config = dict(
    train_examples=195000,
    activation='gelu',
    layers=8,
    init='kaiming_normal',
    residual_init='zero_last',
    optimizer='muon',
    muon_scale='original',
    lr=0.0098,
    epochs=8.1,
    warmup_steps=1240,
)
Rows from block 3, named by matrix and row number. Each number is 128 + 24 x the weight over its row's rms, rounded and kept within 0 to 255. All counts start at 0. Numbers have three digits each. After the name is the row's rms in percent of the matrix's.
# fc2: token-mixing MLP down (model.blocks.3.mixer.f.fc2.weight, 64x192), inputs 128-191
fc2.0 100:103094171160125122129128143133104114152070144116105103132130128088119127127127129125151098171154126110118156136159118152135119126101132131142102126146104103138161143155154130093129113131167133
fc2.1 080:130132131120140154146111131102111155120105165107161105108141155104141148142196197087154136139144117130172130140193136146108148136146134123129125132127145139142167125163161168115133115099085106
fc2.2 085:167138173110110120145127115129197123152098125138119119142139116118124152139098151123149140118146134143138129137124119084130059125081120165137113097085126079132128128118125120140110120115192138
fc2.3 088:151170143126122115149124151073108112163106154144157138168090112111198101102129145118157146128096175139096113136124156122121113140127101137145143159155138110128164154122117123142123165126117129
fc2.4 081:141114166153155160133149116093149124127126137144134089131150128161133147136119161161137169145150154189133125169110143096126146123109132151123143096073116131115133138098155117112144185116137129
fc2.5 084:138097135159126122105160107101098152120120160109151095127100137198124103127171092141116132101114130164103164119121098152142083123114107179119104090149159102145139120156112103106129137106134164
fc2.6 105:141100159128119127131153099110113112089116111149091094072104143082129134144142138121138091135146078134115150102155125140133167084172147046135087145171129128094169115125148128126127107141081083
fc2.7 096:149158112105091123125142184172089152178123127140166123124172140143134093117075156132123137164121180113147136160095132118155136144127097107122173172143149132115135156154099139179154122128114172
fc2.8 083:160121111143118135107132154116120084156109139085095120126122140152102122146113155116155126114132150110109131120131123145116103120106109107120121133129147105098111109162138118141117166133121155
fc2.9 104:103158146090116086117161161176124155124148163079174143172131120163161112143119148169129129144122106118154155101110129148143127124086137101147124121155178084111106122135151114121156104130130153
fc2.10 122:169105150100157116146166161129128152157119112114130138175134121119125115148119094128157119130114119082124127107133166134125150097100109195146115179093117123092131062133114150137095125125139138
fc2.11 108:116104120137189160149126120145138126165180154150124165122158083137164174114118155096105148172127174131124163162101126120165132109120098133157135126112139101192136149124129169152067151156120103
fc2.12 097:119106179091139146153135117125097167098117141149131129163104085105118145180118153134137094112151119172123150096123144113116088151164119155114118128122156129138121125139097108125124052133124104
fc2.13 098:114110165097094096130107110140121126159136123080174158123150157113126126118163139115133111137148131139119176180142127143096161126102138146151133155110126100115137123153126145165115133101151138
fc2.14 106:126122058138100141136153147158116126071126164136121110137131098142123143147168124128139135127189125103135122156179172123160175123161110135116110113172064115121145103145105120131176133149125154
fc2.15 110:131106081119096074119100092120092100152115149171148168127150131124112129113118103051110129129128091133107137101132128133122112158135085123136111109091102131120113099140123089124124101115170113
fc2.16 093:108102077156133136139133129101173159114102152086147144143136092127128158165096119107131124144091131109148150131113114108098098126107128146112181136122114127059118143142094085139111100119122128
fc2.17 108:134134129108102140131124163162122108121133124135121105144094135136090156108122118125146075117105128129117075109128079111154106111092145156121145137198153118147113122133095105122115151123152137
fc2.18 086:171123139119123127146120102105101146103106123135126101123105156179134117166128148138149141135142136157126108147133137081114195104124096147102154143147131136116118114157159123118144138124126147
fc2.19 101:122107164124145106137126141179123067138153103097129144121143119146091126141122161146131114124080145149131154070123114105159145090131173125138096098133106124146113112129085147133169102149150164
fc2.20 112:143098140137157201128124128140104136152084157122149149124126155150161147106126194124125174149174143145142136130115112141131167137151158095121129166138164104122119158150106135136124149148170119
fc2.21 105:128139214089114093135145131140126165134112104130097114153112096122111147137111119150145155127116162115150132129106147096132145161112122150150109138156158104135110134114123097127168141130117101
fc2.22 095:125079136121132121168142118130130142136133139132109110100089126142124137118110112105120144143151094127175117117119125143154118108109140095206122123069089118135129120145086164106065155125126122
fc2.23 096:148112084112143187125125146157138095162162161156144121144118172105145165109139154172146133112129143132127099143140135124142122116124077146125105107138139158179110156112126136142150144165136120
fc2.24 093:126087110115110125125164157155133164170155146110109120135142093106141113157176132124141109140129183097137148176123138125114105146159104108105158175100167125126120114169134114144108131116105154
fc2.25 097:136144132098104098126143124136124116130135071156115155124125075161120093137152110156125132130135141170142156162081110115117123111129139134153131109196130134136136126091120127134174114127132089
fc2.26 107:101099161099159142127123171149137100181143158147123141147144126115175122121166179148136179101162150119084126159096140138123136154129144147122123131135144109133118126109168177108142174138135145
fc2.27 112:113151143108100149121172122111102086143097153139139128128111163123120083149106111167163141104126132141105122149097150142154131141128139141122143151134083120135189129101131139137163120132130155
fc2.28 103:130123124107140138131136137111130158150090124080112121101136139116140166157139118139170107087102188112105162121131120174110166109097127119103141158113156126154106193143115170120064168119095125
fc2.29 108:111182165118129170128077145145149125092135078120126131146105131157125106126087182122102097130119131148129115150106144092178182134120102165142150148155147132108107092098154118180117129162154083
fc2.30 096:179113094117147147131131118122127122164130134116157080134106121150120150115148154091147175136140120087120112118127127145106122114100114116148135129140163152171133142161136134164140143122128139
fc2.31 121:076122134109106086128105097101137102108112126135122116120130108098120097129148111142133091115172122085100122138187179122123142156131107148089126145118109130152106116129126154121137119157120147
fc2.32 093:133137160096152124123036120149137142121125172152115127131089191112085120120142113130099140149127106143175156169120102137204081129152127155101127119153143142125124112134107147139144154083111153
fc2.33 107:107095091102126182127141163138109165147154107137110087130102178138126117103083100158119107148108165110133144145080110117182114113127102149122109150174110135130133134176119120157126123117121160
fc2.34 108:153118115149109145142160093110132123133107154107113099145098161141118116105145098128141130153151171121138115099160167114119151118135111110105112096154133123115131128152171122117137126151142207
fc2.35 104:137084149083103172159142127113104163159093137167125112095141155129124118144094104084140117119134143116134127137078167151136173121090133172152137127131093133158129122129100163125149068116113170
fc2.36 096:143115116092135160118122114142138143123103174143147148179135168161093151124159114124142131124140139118142151089184125109143145129187139157127108148109158075152113160163132164144135113140151135
fc2.37 106:122152110136126150137168155129135124094107145161125137151117106186110100121160131148153099101116125114126110120155149177086133138117121137138135110151101137145134160127144161102141162133102087
fc2.38 097:173101131113131130125127150138093173157119109089159145134148148133197122128139142127148121150060122108137148141142135112144134123123107127126175167171132145139119110124148119163144128127131128
fc2.39 093:122159158130145169122146164156122150131114107124185107088116169107153110128114156132174146162115071125130149120130136175133139128153118114085108136131176149159111113119119125148182140144137130
fc2.40 085:162156125120159112136083129109155141158146093147115157115163138118177140170080088163105144090116128094107127116135110158103115140139094122109150067123108094195144145147115164120121155130165149
fc2.41 108:139186186150159116110106166140125128109132141171159142129156138150134136134146132146137130089158110143146125109108150071121122096151159113150165129118130099139132147104140119160143160147095110
fc2.42 098:166136134147134126103126152155135130157154184134148143070113107120081155160128133115099125096134168125095109140165192148135083119116116136123142105125128132137113145072137120141163110125140134
fc2.43 095:121155133100133128116152083094127083144158068095126153132106152157131112098162156144133116172146146188118135166135156131120111145121143101122166135111106115094135104102095160160141157100128102
fc2.44 107:135096121147091100158138196092114139142093102118109097131146080145159118121105149106157165126173108138140085154114193112104127146139157091161131108092168155089121100120152135115128136128108112
fc2.45 097:099090172113138166130107123098152103120138123080114117098157150108152176160109112120147076154127102121082095138106121113152128133174125185160137130138110122112136098116163126122119149145171118
fc2.46 096:158105122144134117139160148155112148106141106138143141141133133132098142103176098122121147102115117129181168134153140137156147139100127149099122133182120157129169146091174153105171111098175148
fc2.47 096:205151093101109119131121092103128110120150134146067087128114099126133146164136153120120054125141131088177179119116131140141137115129121089179140120146118132108132141111096135134131118129094153
fc2.48 097:099161136123163122128135148176128163134134138143123181107131135141120072161105094158120134174142141158163175166099127104148115120133128126147174093188120134108139115095104162164149144121136150
fc2.49 103:125119138115128160152169149119112139141183144129143133132115158150146157126140175129177139117129154151119152140133203168108135133109110129102147112134143142129148160132120135136185139146167131
fc2.50 097:141133153114117089150151141148133135109128142087118140115123089110091111155109154125086126143118128145098123130142149205131116142157138111113113122109162114162131124113107154142154145128161134
fc2.51 096:140102115105160121130127117170160174107116115117111169166143148168146203155172139131133145120141136112135157090156055142143123146146121151059133111121129121161139125162148124099098129134180112
fc2.52 095:137085097116105126111147128097129134126146169123113122145151102118145109132123115110133147161139115104136153137088111155132179154145142120146110145126117122150121148146131142097108139090154185
fc2.53 093:120137150130166111112092180136123129137123094090153121117103176122124147141156133109165106154073111125153125122138112130164081136078151121139107110124133118131095160112101111118159133115132117
fc2.54 097:110113140165119124105127118136144106073111172140125139135100115171156129123168156159150132139116151147211166078123119134112132134111096150100136149144106126130119129162102119122150088128129130
fc2.55 115:131125148086145111118124083118110165145114133117105178108123125128086125116187159125104134090128117102108168136132128122074183150130072115104111114087084127150108143119141177113111106131140123
fc2.56 090:109111162196132182115116130148105112134130146099112133175108158128163106133106154159148120147114108112116114119118118143126137143103130134107082088140167138157104096124154126142185154168152161
fc2.57 123:135129124103147095136153132120127109079109100168134124124134108106138154124097157160097153129102135158138159136141125136129135175181177105137111143165146184104155132129130150090150113118117099
fc2.58 096:143182114109129111133148159113147102125090154133114098149126121125138099166125166107124139159127137138165141087147117133104119121126085127145087096086173092141099164135174141120143104138140097
fc2.59 104:169149093124115141133118111128097128122179150148172135104149128112154113121121175125110115117125125155123092129187173113142112118130108131147115111178119093195094088108112110117124118151091124
fc2.60 089:142126143125148150137161130140162164113107121121089115129124167123148147119121152108114144152109102131124173123134172142104151102146116113126084137137102144153164147078137150115154140167149136
fc2.61 106:138156122140120135131149108199115128111082154113124119159097130158115152156108136132127174112146147138102118101141135142195109105143111161109156129142134112133099112154125114134103169124147141
fc2.62 100:160140153127129100140161088123163133130122098154127106103134151130124160133119148128126123106085154140128139164164144126122163164133190107134132097137111152125142157134110181117168138134145135
fc2.63 101:129129066151120141099144128108103119131105165184137132132160100127108109133116051116151132137167140120122129149135167119156160184198100152134130150152122144119130094130138126100139109113132131